{"model": "image autoencoder", "dataset": "rendered roads seen from a driver's seat, with toy cars, trees and houses", "train_examples": 145000, "image_size": 48, "crop_scale_min": 0.8, "horizontal_flip": false, "bottleneck": "plain", "downsampling_factor": 8, "encoder_arch": "gmlp", "encoder_norm": "layernorm", "encoder_mlp_ratio": 4, "encoder_drop_path": 0.1, "encoder_patch_size": [8, 8], "encoder_conv_stem": false, "encoder_layers": 6, "encoder_width": 384, "loss": "l1", "latent_channels": 8, "decoder_norm": "groupnorm", "decoder_activation": "silu", "decoder_weight_standardization": false, "decoder_widths": [48, 96, 96, 96], "decoder_blocks_per_level": 2, "decoder_block": "basic", "decoder_attention": false, "decoder_upsampling": "pixel_shuffle", "residual_init": "zero_last", "optimizer": "muon", "muon_scale": "original", "learning_rate": 0.0096, "momentum": 0.95, "nesterov": true, "orthogonalizer": "newton_schulz_5", "adamw_lr_other_params": 0.0021, "max_grad_norm": 1.0, "max_steps": 5500, "batch_size": 384, "epochs": 14.6, "lr_schedule": "cosine", "final_lr_fraction": 0.01, "warmup_steps": 270, "weight_decay": 0.05, "adamw_weight_decay_other_params": 0.01}
Rows from block 4 of the encoder of a small image autoencoder, named by matrix and row number. Rows with one number belong to one neuron. Each number is 128 + 32 x the weight over its row's rms, rounded and kept within 0 to 255. All counts start at 0. Numbers have three digits each.
After each neuron's rows are labels from the 100 images, of 14848, where the neuron reaches its largest size: "top examples" is what is common among them. Only what is clearly more common there than usual is listed. The data: rendered roads seen from a driver's seat, with toy cars, trees and houses.
# u: gMLP up (value half) (encoder.blocks.4.mixer.u.weight, 768x384), inputs 256-383
# v: gMLP up (gate half) (encoder.blocks.4.mixer.v.weight, 768x384), inputs 256-383
# out: gMLP down (encoder.blocks.4.mixer.out.weight, 384x768, transposed), outputs 256-383

u.742:062120104160141119141128107149144174132116123118144127127131060169108139191171064143137139184190179129150140138166081107147109140118139051130192144072101070080097172193178061124085119121111141046144163120113138107118119124061108101098158129120124086167070160185110139135143106126092141133163144151145078120070131100154125188124105122088158116135084164105160189092150099146106156108164
v.742:153091146118154133094097092175093157126093142089093130120132123099167148112124100051132115150141161088147157171099095123129171119149154102100058123110111055120148088101125097159142116187107072135101114132097137109124108115100125136085171145112108147174112131080105049081112103106071137105073133127101108143059128115192050129183116109133129138155147168119081130101145134167139058116171
out.742:134153132077100150056134146139125161160103077162090122169107154119127092100096096143133144085108157135091144157139135195108133125115071105141121114175124187130145111169083164139120083178129135181175138142113064150122065187109089083229143163121160153143119166162120085146111180119136071090127121097178106157137163154156048149095158073069153139166126145101137132108129065148170109128087
top examples: dashed white line

u.250:093065101070152155095118102140121125112128117192155114082069167146121110129128119115113119124179075098091115088152145123160136187111170088143158117123102101078156068115165144132092161160098143090175176096157159107137073127108152128112119146154082159084128122100104140139117195108123134092136086107120170137111142150171150157082127152151097089125149203113116061107053138099114093136116
v.250:164121181098075122092088094097159196183185164125181105129086126074159160135128074087163091107111093119106131168113092142129188173176134139078172057137192139147136124142118162064108117126068130121172083188107136156176114092148123107180127185134103085150121086114179096134070128109126146102140071094099139123119120180139120070150142148135138155097144115199177131143195138147134114160148
out.250:104149140074156087115112120156167128130116112084191099137130171059130178132123125098147183118134153106113137134169134119184118126108098145111110038092133150131108081180111058112088131110133133142085129132163144162140149121074093128078089152078057167052164115142110157156074187131123101158102122109060125093136099172154083128110053086211134140136112085135225139125157161147115177087137
top examples: snowy verge; dusk

u.365:097080082072154149198146126073112067160182154133121137155113084128095076154116090056195153141098117128095108053114110091138107179060116133092181148098130167154161165109108123078072163132166149136151108096100120109126147156097125106111185118084118175157177097119102120124153091082138130098145148117133106145132131153129146125151189144121147139086176104149099107144149135140110171136158
v.365:082133122116176172139136161049130169075161135137073197104146051111074147154103174147117141129148097090115123163120159145118194155119182155063093091159156076143123120130145134147118087163157118161131140120109159146109111088156139161113110132150162142175127099155083133148155133096182111135107116092101114103084155110089095092164145121073132111127138140166109118159131127149144162113150
out.365:145094116104136155081163153162135086090087141104194062144141133174087084084175166156089137125104089137171125185125101089091046145116131150088132153108135118086113163143203162144150151119122103131110167111126126148126143133131160137137175107146134100143112143131174142143158109109138140128078104151163148117130130144051121121120120122091105106134109144103173162141145137091128154133085
top examples: lamp

u.662:139103076092108178150138108130171156143165150086146105168113111130103134121087106090147109125113152115143138077214124109136135139143114109127115126146096102176103100127067100083159176131113148155113134119149127125151111157133088145165160071104178158151154088099122134086092134120086089094080102143138142110066129105226103161041116152130077139043129129151076139071126145112151140167128
v.662:104097113108078211162074132128159092135159122090198132164078114123131186117167087156122110122167196155112113102197164114139139139115130112094171139123115127131110067101086101074116181166149144086163117103108138139122142167099170122177100125128180146171224125128114114118069114164104133088066146183184125154151112079207143130117162155082096095132093148146107161059129128077196140091114
out.662:155105137127154116155104128191113090139109096143113121165077162145127142155137158160098103154118097161149110094120190133075216146109114119137048164122135127160174158131139147076113103150178143137087180157075210149100102112090147118123072096090139157158125169107125169152104108088107162169105127105122114135148151136171113178094077130118153091164100104133148188141137102146095140064102
top examples: snowy verge

u.762:116152131171143049150107126138094090132138095063123208125163102166125105119084113190168129145124099093084120136146146105092142142110149139096128162048096149180121145208117054165153096098117072159142154140112143142134109070119137140145147105102149075161137055150124135176143138182110119145209123138208112096160110120148154183183129131120113168153132132126140154122070113103149137130122
v.762:137140170110085122106150180171093096163132113179094141141097202091146132117133163109146135150086091146136138117091154166132063169114183133176108090125062123075182137118167183135122130121140084152081187157122084132160158172141129119122139126107099132170122188097134146059106130188130175152116202159128093109130138137144120158099210137142159114106079114150146073094146076130134098123130
out.762:098120158099193133028108158098103078107110070116136128110162094156133128135154117149125138126109126152084090159185111101097143097143092123130092107157096144181090106083083111154151127119158147139180104153116172126139117128172165128153086129201148125079176104069133120136140171171122160139141057149163197130134098109170136171104178160146120158170147084137085111177109138120164125133113
top examples: double yellow line

u.504:089108162161125075079108179151152130133130142118167102177066087182090146099178137083143129141137172130095124177089193117169123131135129137106143105168126171115166121119170106112113120125236140163113162111100139144110094141100199114095152117067070159135133127123113131129101107138100089118138142083130118145130148078166151115153131128107157131154101065148057155117141132102140121170139
v.504:079111127174093151143119154151153088202136108125176102123088118112148137131151122124154154148087183134103106140124111165150133200122102135029176124107111180147117118152151121130123162186201125137100130052122112182099078121143157095125185089154106146116047138136150123078069079092122052153086143104061144180110123137140142120117067172146187113132092082153103107122168107118126127159123
out.504:132096189125080124163159091113150146114101105130145160118115172100140130135131152156166075109123193146115152100181143152139111102086184084130135115142129130141107124090091162176210151104114088134150099129158087115088102178123106127131147174181152130114195148133078147163195181112119155142156112121150128162102100162120105131069121121182128151184092150084183151113092068116101111111178
top examples: dashed white line

u.445:121176109118126077107098130163144104111198107140206116163196070139065098141114150185096100147143143122098116140138103111102106102124152084158124119115124126127202134067118138143153162168086108134194137118137183149177139133079111061115119079154164145170140065112073138133113112155140167077137152112136074162184117145095092152172161170141157126104185133144148068164096107154124126122114
v.445:130116123131116184106068099155114144077142135053197131108138120107160136142133143167135088189143136110096119040104093103121164206197121173087139139133126172105033127123101126106103096141180080112119151071110128164169143134111112078131087091147119153068153103119094183123109152111176105073156115141063106214144147055160148150172108197173162125094141154140093100162102107095107133123119
out.445:134146117137080152153109120111120156160100147103134125146080183150162101107153111112157142110136076130042167120097098165157104128095126185161161144126151111123080096115095088174141166137108120114084086124047084123094131117176138151144157179132159128097137093169139093112175160089100184120179126179144089187098138134117141147159128134165203152161086149138136119086189163119148088148144
top examples: dashed white line

u.489:101086203135159163074101082130199108154121102150118088230075088124096115180110117181106058057115113133135159145222149067163107121156086103162152144138132140129181109153120117216110165146085076130157116156110106154143131151098101084199156168102121141108162151094119163129084169183178158164086092123131064125123142132115134156083123149160110078123124131109132187128160120150129081151150
v.489:150116184091102086142166113157140123153142116152151147165103185169114108156084132118185133099114103139119180130123138094167077117166133097167118085167123163157085100153082167125108192060158106140174125139124191122137106044165107097164126134068105148149156096103094169121132134098155134179046105106113086113134157148132108165120141141160106121152087124087087103093112171140126162122092
out.489:150156125123176180122179227092112093088113143126141127127162126123165119125081168169197103133133077139119085146148098159101093137175121164125129108167126107133098130078184145126095111122140078117114086154104161108138104118095114116157178173168114140103099128078127115157085072116112158088145156105159155100142160134132109073106055094098128135170164127125117116094112150162077148086123
top examples: double yellow line

u.304:124109119131066113155088126162121090112129163130169143133091149144129151122112150103109130110186163151098056135160087071100144170160183128134150151102062202167109092138158130114139092176069054104123121166145035114094143142124136140093160129141175112134076131125104163130126091148107096156153154125119095083118133197144151129161096172167147115138095118125103123121153150023104126117161
v.304:134109106077095134137140161113152082105181123159149177080087141133152134184101104133087099132111143164158067120144110062110135113138124135106136110130118155121112153149119112187134110090102094111090050179101117098119181132160127170148135091116115107128131179103157143130080158155150122113126095166052109084186146128116129091162139149142124048121138090105105099143146142114121153117172
out.304:093169139109112171129165121183146109179129097095072121149177134138147125152082105123095178105105111132118229164162140118151094117126137148099138075128187064115092122083110160067158156165152147161115160093127159136135116122172070158078142174052195121157183073101129110120118132157102154094114085174164090185110163143119097123165215143132147137134166143114066123107145121117150132138129
top examples: crossing stripes; double yellow line

u.215:118101147082157139109158173119184097099122142077104069128090106190109157182128159134144114138127142086159122072167120099133119122148122096196157196137164194179150130158123132096118125190075138126132150137121107158123086153074143123079146144091073186146117070185062171084152159145088128098123224113083154155124179139168137106096109121062136147159145140134159166173226119119130189112103
v.215:113157099153144101151126145131191142134120106138155101151062152099084139139037100128202059091125171088094134088117136106139169098193136138139129145098162126167093188136105141137217146140101146142145128143096114183020133107114161107107120177113171157107157148152116125107140111176095158106148207120084104174088163098127102120145139106139098141166139123159175162173131110131107087093144
out.215:120170154166190106073140099069071157105140087103114096145131044180108164117127167136093157163106078098145152078170142161111130119106135132122164109138137164145192100142179133139123119157110160193179175101138176111093109136036122108112097102148134092142074158143090144193078104130115133122157145151085144157079113115132129108071182156147148195146132123145186164116117067155050105150119
top examples: crossing stripes

u.415:181099181145153144168106111085163152117098151058097133171136131164145122105128126127086101108146106092136148123116130173085077083081087160139141055083092138153153103166149085099047189098152087141166165081129125107103138157111140146167142093114072142081124097119093112175149167148156198175082129180099113073136103125132099160124092165111141112089110129118147147128150145116102180159141
v.415:141104106171140208089110121103134110099146143077127147142104159134229100147178075171158110126176177079147147076138131119131110178102163136052165170121140119141102096115123094123142130120145113081127111111097086096120142140146150081137127124151041078117156083085108128129154136142188181123143106102083175091150129128217162209117121155060095125077154182172115151114118125121182127087153
out.415:095114163093089127179091146163030148178095102137164111112109172104121097151133110152124170114099152220163075089116084133159145131157140119128149112097131100130130151125105151084167138100140136148139125175183119121121194173174054121085104114168145100141110194132168184135123117122110111133128133138155138191167119092187142114147108063144111108111106078145100102076099099104128092115170
top examples: tree

u.555:164080152179112086118101135141109160098112121162089114080138117115142054067103170082103101100163118115167156079161117109118098127121155137134172113132157138153186084171156151128164130096104164094059125090137122164074083113133171189107157088134116163079109152068128126120116085083177147077082113153216106110078107151139103170158125135174080066197078074124064127156130138131176170144133
v.555:155100143092116114096146096147130108121146118170106117087184078135164071073180141137090085162154109147118151140117142110086097087130164091161112123063115133165116072115111149137136149072118147125100125171046116174180135143149095155112146163135153108079097177109160167185083129067145118131116102124141154138119138156179092110111154109160136096187115080156094126154176098117169176127163
out.555:114163181109096111143148107124134153072153129140111161175123129160125138136136106081147138150159109120133160129166129150147180161139114125148082134149139081119144174134149127156066148138098150160174059067170115085155102180113122091156135166155141109168104160140154048138167160142077079112175152133119103117174163112133146116126172102085126095103138102078119138100117166138081168109100
top examples: lamp

u.512:161118111158143117113105099128146107131146072102151105116162087161087149138127103106150109075070120087133112133153104109097082138118120160136120111119129112088110112109116172096156152075168129080147139181093142152185137150149113139160085133110137084123096113111084053057099190182144144203155092109121156117163117094130146086126164187122153100129115139153108120115098175122106103087113
v.512:110169170099157105135119107154142105138183179173078102166077142134035155096174041095137140147087080128079111171162067091154163094126082127118094097214142141128129106105106099133116101115107161152099111112115127148160120137135083135121100107130166152117120184080139113123173180132145127122084132068120095126140127112115132170147151152171165066117150104118118105137064123159137104141113
out.512:144134129108158133161135134161115102105160112129174146146201099091146085138160182107157111036123116149196134187145146165109140137131139092108093178082105105147176175102178145130120098068090122121146153138090166139105148115092112086077084108117125114077112071159139142096121142154173130161134135156143103120130133074106124115143121109136095135088144076176119152115160169166120123172119
top examples: snowy verge

u.60:104139147148119175167130165137116149134136091113142145106163129146106174096139125145147108175147153095170114146195048129148160172085133166095143080135106122115168153100160154180128128087123070119154139134125149084123169136144129091136187169133137127134127183137107086106179180132193132090123159183115156127117149165094143201129118135094087076045112166140094075160156119129105133146117
v.60:145122115146106081050133140115110134108146128131146076159134113078170077109143087115078133152125072150103100149097079143118115162142151193155165171157126098111094178083122158101122038145143168086128133107133186167136129172116073109146125126136157073120109134118131086138099079122148114158163118165122089125111134106067142125149100087156132111158119142115101131112135192187150147115073
out.60:100094129094161104147143108131089142125171115079115113156148068129115132116140136079137142083119090099124127089211162131100135172143145157156186137092096120095181162182130097072108139122125088113083143154079120098176177156103115119106107065137138159103122125156129174104148164159192186115107153143135081165153155122125150172095128099119148090079110138156101172170112101065156146167121
top examples: crossing stripes

u.434:179136171148116121130115094138150179135155115087209141077080103123148111187138101171101170105149110148158042161089137174134089173132080152143158076119102121137137162127158125146157077108131110083094146129143133109095118093126161135144103131121088135100159157116085156141115145165131134089159149124161123137149184086170130151171105151084144085127126172154082122109173015065114094096139
v.434:125118142110155134148129131156129137085150084084205146103119167136160107128133122121107164159162163120142080142119131124120158178150161140177170139104130139154088136115101148138069098155122096123179121131100094141119092102117147122113077166178201125081108166117142208112130099147114126119130158135103147120113132097157146188141071164114133102137163211140066098110148122088143168057168
out.434:158133091143123130153166167164104098128091109134041093149203176136103102083125136077101124165070120132150156110144148117115160113124093083144113155139152161093140084117120095179158144089108189110175156118182107186161110163147122160087130186126204142144101109152145140165113161123077120134090103122105064150059117159112124099105129138102064128128093119121162164145095194179068102091151
top examples: lamp

u.591:121054098102081103092151071134096139125132139106134091157172089105097065187152216090068100057111182048138108116115108166156112156183121115085156110099141130093118081120143104120117132108177086155109165097135131112111128109132087110180121153122082060117108085150129120149169137172127135102078153097144179104153162104121070166137089163157148150129092111136125183181124109114073131200109
v.591:137064092114140100085100133137117178114085097136128111070149154127109100153079161139102107072080092116148135098119117113162116074157103194154133150071134147153131106102086144113129100171197128165174110134132093161101151094081122091183147152075113102113059125149096068163166127207163133124070149126125128119162152145124098137122171116152085116128079120170099181178152118116165082172108
out.591:089101149151094165192106191174121153121144126177140104129145117125178104090127165137112136111125123126134087123106122122134118139122121099162106174110123144066158133137137172147147147125130120107147087092150125100079138142104181078165105106096077161136128129171087130161144077140099130105139113116104153190101052131101155080094167138131138101143120145104103117106142179096113161048140
top examples: lamp

u.284:070130129114130116105121149091117130182109113134127128092105155149124129097108055102130074194141116137176136140127122095147174115154153135093127115170146127182197134208189109056105119123153163147160136059150140144113135175156139132084136093077095157101108071101115179081149167221147139112137145141151119144111168138145098134096168153187136132163160151105148106124098134098154167087066
v.284:174171108122120114137165180128095137189119115155078087128162129100097144113094144109131134176102142125150097161155093077178080136144078136149169159090104188191146132156171133175159107089131121158116140118181119122091078123089163150151130103153100129149112143143141126142148069189134097141119126126093071160130119104129186133118104079148118102143151136108064051177148100114137083107167
out.284:110179183117092119140123044126131147096101142117092184102089136102127140159167134107144168083165109134107087116068146118139148112146108165141104185155170164108107098075181162143136135147118082096151171117089146099060117122091121118118082116151108121124103163115085136143153094135068124143165179105134102121166148129170175125095170122174140162156134131146129156139115088101070089132117
top examples: double yellow line

u.399:182127133120104169100093126156145180184101143107113161066160090143103134151156095117104128124125121137140156146166143168099087065080170163178127106098115094108132155124097121110140157084130163131061191182123095088077153149101127192168152160183089095110161070120164134140130139139076098117084112041087108162112160134116172118093149180108108111201155132119182115147134152085141067120105
v.399:112147157147222151092139183153124187100154155114131080138123104129169150116111196103117164105128190135175118141051143108095156175065107148132153134138126151111102128149138097152173119145137113140115094128067112110113109128154175062105176126183162176135143185115090055101122102177178130142089160180192115035163167138139126109159068176106153136101160089172127099165118115151121172085105
out.399:124133079113194088095146174140067112098138110101110167115128153180107162104125117135079147123147144109140142144128148089138136155163154147130087182128160130104103167168123155164106187167151145139103111140117060083190167179075118083143139182119158125085149134101080164170111116111163086108066109133131074144090118122140166113123151171155120103121086152131097125168099103178048098092173
top examples: crossing stripes

u.652:123155199099115092140147127092070116156131166083120163133130154126136103099142106151127141163098152146131122112096112158119112096109120112172063130150105116127124100129101138095164062089055143101138166135152129179151141158164105111140114056083144184128139140159108113168088117169095153176111126125116051109142082107088129146118120057100069089141178120121107165115136126120096134118148
v.652:165086173084088128122149201131147141152105087133110142163113133089102150151138151073114109162141117160150134081086033172100146132181183144107123150152115104110113097139194091151159178092107152118136158162162063144159139170089138090178134089116118123147088092123138109124139085121181127173149108146166079116165155129138130209121105151134041184102151145114135201197174108078152110126095
out.652:111105108200155150088076179168148132096122110118132085086112100136152142057138219160146127079099094107107079165065150104070145097114093090140145156130107157116153131139118130144154094119152135100101115181116117092066132123136130150052124149154104125152151161115123155133135142237124122126136110093147138130160158125173107093152104150101158091130173119095141108178134086106146098174121
top examples: double yellow line

u.516:065099128115152176078142132159172099104067156160163160041128161128078085070139154126100159133108162165117173089157176135141130135104125092128154129116125136146074121161125147187074135147105131135152082127079091111136062145128107168136106123119177077086095136177141140199129116081098134123150110096111163069152141141166150158105092174176127160089117145118105114165153128124166169119109
v.516:149139104115073068130129127103105131106156098131065119171176096139150128152118070104121096129161116154143055172152097086069078120104078133135054057207103146095158126164132128134149122040141144207110171168136125097143159096107087115124086112161160114129162133162096123114155132114119111099121143093183149142113144121125128133135166133133144120110184119141171191154131108155120106109156
out.516:090139083090091126147096102151122142140124132136228175210123092143136110106073182127149147148149109147075113110119180122123167128144160115162154111154086174126116120138133110203103109187129179142141129101121085141173130170132149127146107130127060096089112118069137181179134131071100096122184152075114091125176167126155132120077117176089116105131106139146134066123176156063130089095125
top examples: double yellow line

u.185:123076163112097091061139120071101144156096122175157067123116214166128169122173142162160174117130131145178131134074067085099112162087128162186152134067106161115121154172143110147121179149100171137162123083097126070124133059119079043088115105065136148175140209159146149118134142109132074126131101124096150120128177077084146103078110141104089151111100057118155104161100111101137119132078
v.185:106110128110093115084150125131118141129133174229149104151149141182119142135132126084111157095153100104147138060121080144208098154136120114106124086092080112137122079130119103085164092127122091150139127110171127148090215136137131123132171122090136195125102136133128151169119189120153146082128069131136135107193178101133130119083161114120109147072115073132180087126160118087154119185136
out.185:084164197067138111146104149056087161116140090092075105148106137182123186104153065114068099151162175164114174122196118114120160098132108069183122138154122126091139143122167078136079098111081129085146188108106151149110088122158124120146115153134133095173099101123141140123112066132133119109144159155141140170100115167137161116091167161115151100129095213032102156081139140151117165075152
top examples: crossing stripes

u.542:156141112137127108130165163106149123124108132123180082130101107061153120184099095081146101073129128148120154091133184156139173114158106118115140129078156160080113123160111068129150131226124140122146145142159130142094145111117135182194143120164111096146115090134138133170106109082181106074098163118134097125082127106120115129135178092154122185094087097163089111139188189088110080118142
v.542:149092077110157183096159143197139111092173127116131119165189158110142102123118106076117146126117114122131136131157145109064110102138143135114139110147137034137080160118126088138160058095102159080183105182071139148132135173042098152174146088135158141151122163153118150117140143118139134090143095105112105165136138144142115151118115125115101065147122067141145147122166182124136087075132
out.542:135210135126091146153163100108124126161122135145093133113168137178184106151092093161171102129107188156116148166120149135092159167071100051118147103138109151085178093115106109205132153141100130118148097097128152135124085131187131108193135150126102112109159123106133108122105178150145073149179144144152125169165105132156168108189138122121138094100111095078140119110095186157135105132164
top examples: snowy verge

u.369:099122139120077130120173161113127093111104136167138108155087124142106138144153152136128120145192144121069138110134112076176157112162168092087115159071198117123106106136124097181124136121131150104129165145165137117127107159209127160126144082173099143077163141097058123114161154122080130073155079122124157102160196114118147122114119145152074079158119207146169075104100136129162156136139
v.369:134139157114119145165141107119184116107123164150158112114101125163156136163095112173153161097127091053102150103107147065106097121138120124112177127092119074145081158153048143155116121115155113067156161102118066153136117114178084116102094096142112137100119121089131093131121135104166107115159124116113185137082140119164162147115118146086088117105118167125111106125071154109120066164134
out.369:095137070172120158157142123091150127129128095127130109097135121142152146142128170142056143107092164065112137134110201161167132105166086108116138155102163178140140106153166128182116099152141138129100161154156142170118126119140199139121158160147168116129128100112096118139145105124112178159150129150133059170114099138151106148139127130097123160110099117192159125117078090087112095125155
top examples: snowy verge; dusk

u.553:108108103130121086176150133096107112139204092123174056142173151127183135136106121182080123161154117081138142084135206122120117098143155153165120079150148122115139140132134131095087107211128148080103099109119086154182134161142154187148129129122155116159092109132126185151089105179118080131115143122165159078118129090061129090189158127122105114112098177159183125120133174078143093174123
v.553:074121122154148126099154138106136134104150138114181096057181084124127129059164130119130094131143075156123133077108159105150173132106157125134109180147119096187139169160142173141118157134163139159108128078168171142133105175105163144111074152037129079073086096106092182096125149231145155135125132167193077070156127127135136117124116111119087129131138185157109090128151117093166095149137
out.553:144121096115168162132134152159126173159076144117057169131135113104132121141134143134133123104077209194085115138149154112098165157081075108104158125099063155114110170152113112160125131121117040162127142096113011125165102154109134123128075134159150161090098172102127117098129161168161152191133105100191196119120151150098098102179058081164093143147091054134104125138099105136098142106166
top examples: lamp

u.226:104162156141146129135168085091121141124131079146110180138119128068152140112083103126142132150140106090145158097189127160063145106067150142077166157154063096154183073098183107106089128179123130100108124106089095092175121144114099096146189104112064125116148149120120108164166127086151131194149147119100133080088102092088139188162127095107059163168133136109156119131120105125113108149105
v.226:218198105106145130138112137101121129140129109088186150105115118122103180177143122120118163140116119042154127148120141102122116119098171116125128162098148081135094176162128102115118113130110099157183072158100118096128075123154120117094122172207153161108141166102098215078158180121164069142164138125155175089148111139083081162147110131140112168100132209129075073085164121154171141116086
out.226:106147075037087120140145103105100047171139187121108174176132102112133103170130154137124177141119166152122139165140153093145185124150152203176150134127139118121088152110117103114142077087154146144050145168084138149180134074173160114124129137161160109125211083126127138081126112145142162116089130089124185147166116142180113065108100123113120132104137114119157128110118157120192084127184
top examples: tree

u.603:176128156186075160092116078146134039122081118129083126138118060151151082144060111096088110114132176133140121074094139126139023174101153122074123132203147110130188087167116083164117182143103111117142090150146152174093106128117139108098131077124085150107122181150125162156150174045131108101103097114098164173134113148161082149097080146102137162118101230106095115195168083136051178103227
v.603:093080108096161158114116085137161164120147145046180135149098085129165176096177120156121171137135153100163149085132144095126138186146182183143139159065140153129061159152137109148080118148143081100187088134112082123134101089141147102170085149197151106098157102131139113142151151103142131165188137081071156094096131094150140133068083123074125103112139182081103077125120174098165111066121
out.603:148093140076177126140104146128135145109124127120119142092157145106078168106173119104113135103098118169096129110203165154090118142158125156131132098104162120146097143113155081109117113089137122145092112107119135168147161068149131143122159148127095123138117126078126105088145125162178111124127121110059086106081136148114143156189155138159139131112103082148165124083114171119179109126117
top examples: dashed white line

u.338:102111114106159118121140068133169131156087178147114114090093094158107139069101109092148161169118152139103132198129188124163135109119122130138117109136179147042133125080094088118149122142170118104069083109118101115152070126211131080120128121128103081095162121079169151124180167066126093055152129116122119111124067160141143202159130153100133099179171117112124098148096166129061117108078
v.338:102120122093163171092155149133083104099080188130111146134132151125175127110138122047115077104070162154128080100153114144107141103140118102117138139162051169103088162080078162126138105183181120119096177118102112099118085183106155039122194105148096155139172100150132099087091155094144075098162129123142099147170144107129125100160120138091120145069083174133157129151156144136111104140138
out.338:116193107109125048113090099116110094184071137078150160136118088116162120134083090141110097226144079112102134154095123112126164160127131188149137164050133128146171145133159188112143186132099124099080113168162082187126108120148131073113119161111206159119115109162096193140103066174108161153165112127160130144178110134160115107082116145158112207149133106152182110089199133121131082075149
top examples: double yellow line

u.171:154117103106178130116143162155162115122087121108128172157171157127142157101134119073121131165073069153108145152164160142143100113185185158162137115166121118174080209132154106171156174206073077110163071139144146128093062070081122193177072133113127081068101117154116142147145137086081128107101100115171160081132147149162179170127077114163103114105098126116158118134089097133121161125137
v.171:161089128113116140121122141129147100082113151164131111110127106129171158144108134103107123136085098102084144107115160122138101187104213096108117159191133122149083152130075178134145070145093122133093129204149167161105121116127162115161147096054133114094096091067147145155087111141134129164153152101152147136142080120140126135124092184132175080152131132190136148168096100154168064144099
out.171:147141115137134166140125153068142122128130176086126101120136161170127104100155072138173169123212154138167127147145103111174142128148094166072137100107071119104159139071160092173114130105131070155116138113119131091098121160109073165107065184117150170096115149167166124108098130163108122156143078141126128095154141126131121125124104105164177186089132081169115208144160088144115165118142
top examples: lamp

u.281:103158141170121117109085082114111111120103085148149123146154137093096158140140087105088125102130140183080113164120178167087149169070079122147120116138080117131138151106144132094170110160139144119083086081142153118117136112132144070149099161132103105144107164151078137175172099137143124112153078142119115149136136109145138195134156117085123144119142118154106098064115063120191061143093
v.281:086115132143133168151111115098118097131137118099122137133078152137207125138222113157145179138163202122142094093120126122154145215060139160149134134113153134124153122116139065049114125128191119119125127100077150168109170129175099112074097153143162102171119110120084104148136123185163168148180144125099197134141151094151151163129100157111123131101113200134156130054128132104166085068146
out.281:124152058126115134154135137134095139166121109142074093200119103136156112107103113145189134127098156148165114127120131139111146100167166120080204161077159121138129108158099088192084103062098154107191132143138128157112122134162101144121128120149190138072134122129120178129063139136137083125085118097135100078105143159127092115095135137147138117175112136069147151172099205154099159111157
top examples: lamp

u.100:187095163148155117148081105080083141084080113095151104149134169133145113133116057081147122130147089134135138132105096120117130070134157143118123176119155112109071132139124126092113138148139190202094133138186128115115121149094131070166103125144113197121116129140176108108142139134087124144132148174097151144081163114131133050167149087165126110126091177124188173092172098110146162125117
v.100:190058028156106120179082132159090073112143130129136155105077131157148087091170082151159090107100087158111138176150126139145169126146099111134147073131149146144137174160179095154142140122146178140064189106147093157114110161129114148116109146122168138127117141176141152172078147176147119157161157168140129149088073138094092109115149170127141063144082099142113116198113161119129088111082
out.100:133229124137118107121123122130152169155101140139121127102180097159108151169113185135090140157091088161130130114111168135094127090103141157155129090165113148128192114169136172120118149144159143153133132152075182083133125111094160103055168087126054137121164106131187132149108083126107144097129130088082115111145141091118131110103139128116150171088122095099153127173102156088123120176138
top examples: crossing stripes

u.12:118068105099170123101146118124143059106103138119165132132104118163135105154140096081115182122137100138151144134102113141157064099146154175122129164125090128132140092124126153107072128088158097219163098136123087089148102179147117093158206131133142140129130075126113164200127143155133125122089098124168145052032201135103174089132146136131106164051141159140157119154109146141145074122116
v.12:095116103154120152145122138139152147133153174123188125157184115146156055156106101185100136102094089123070143155163090147172126145099111100148153115152057107105135130158156141094090085040165162173145089145113173123144146144094109069054192077152128098148100145093113130143116100122110132147126083145158153090096132177067135065109147193128164115055192076172174216193128096107136105083140
out.12:172133158157132173157153149091195190139132115136109114127101101126068122133135116153126134124105119148053100099148068187152183136134148131105141149122157091179160142084106187083191172125095141121174118073110172153097132169148137115122106131111157149089164088039143149114094114109131111062140177099068131169139148108160144099162080099087156098093105138171098171119137104088128157082114
top examples: snowy verge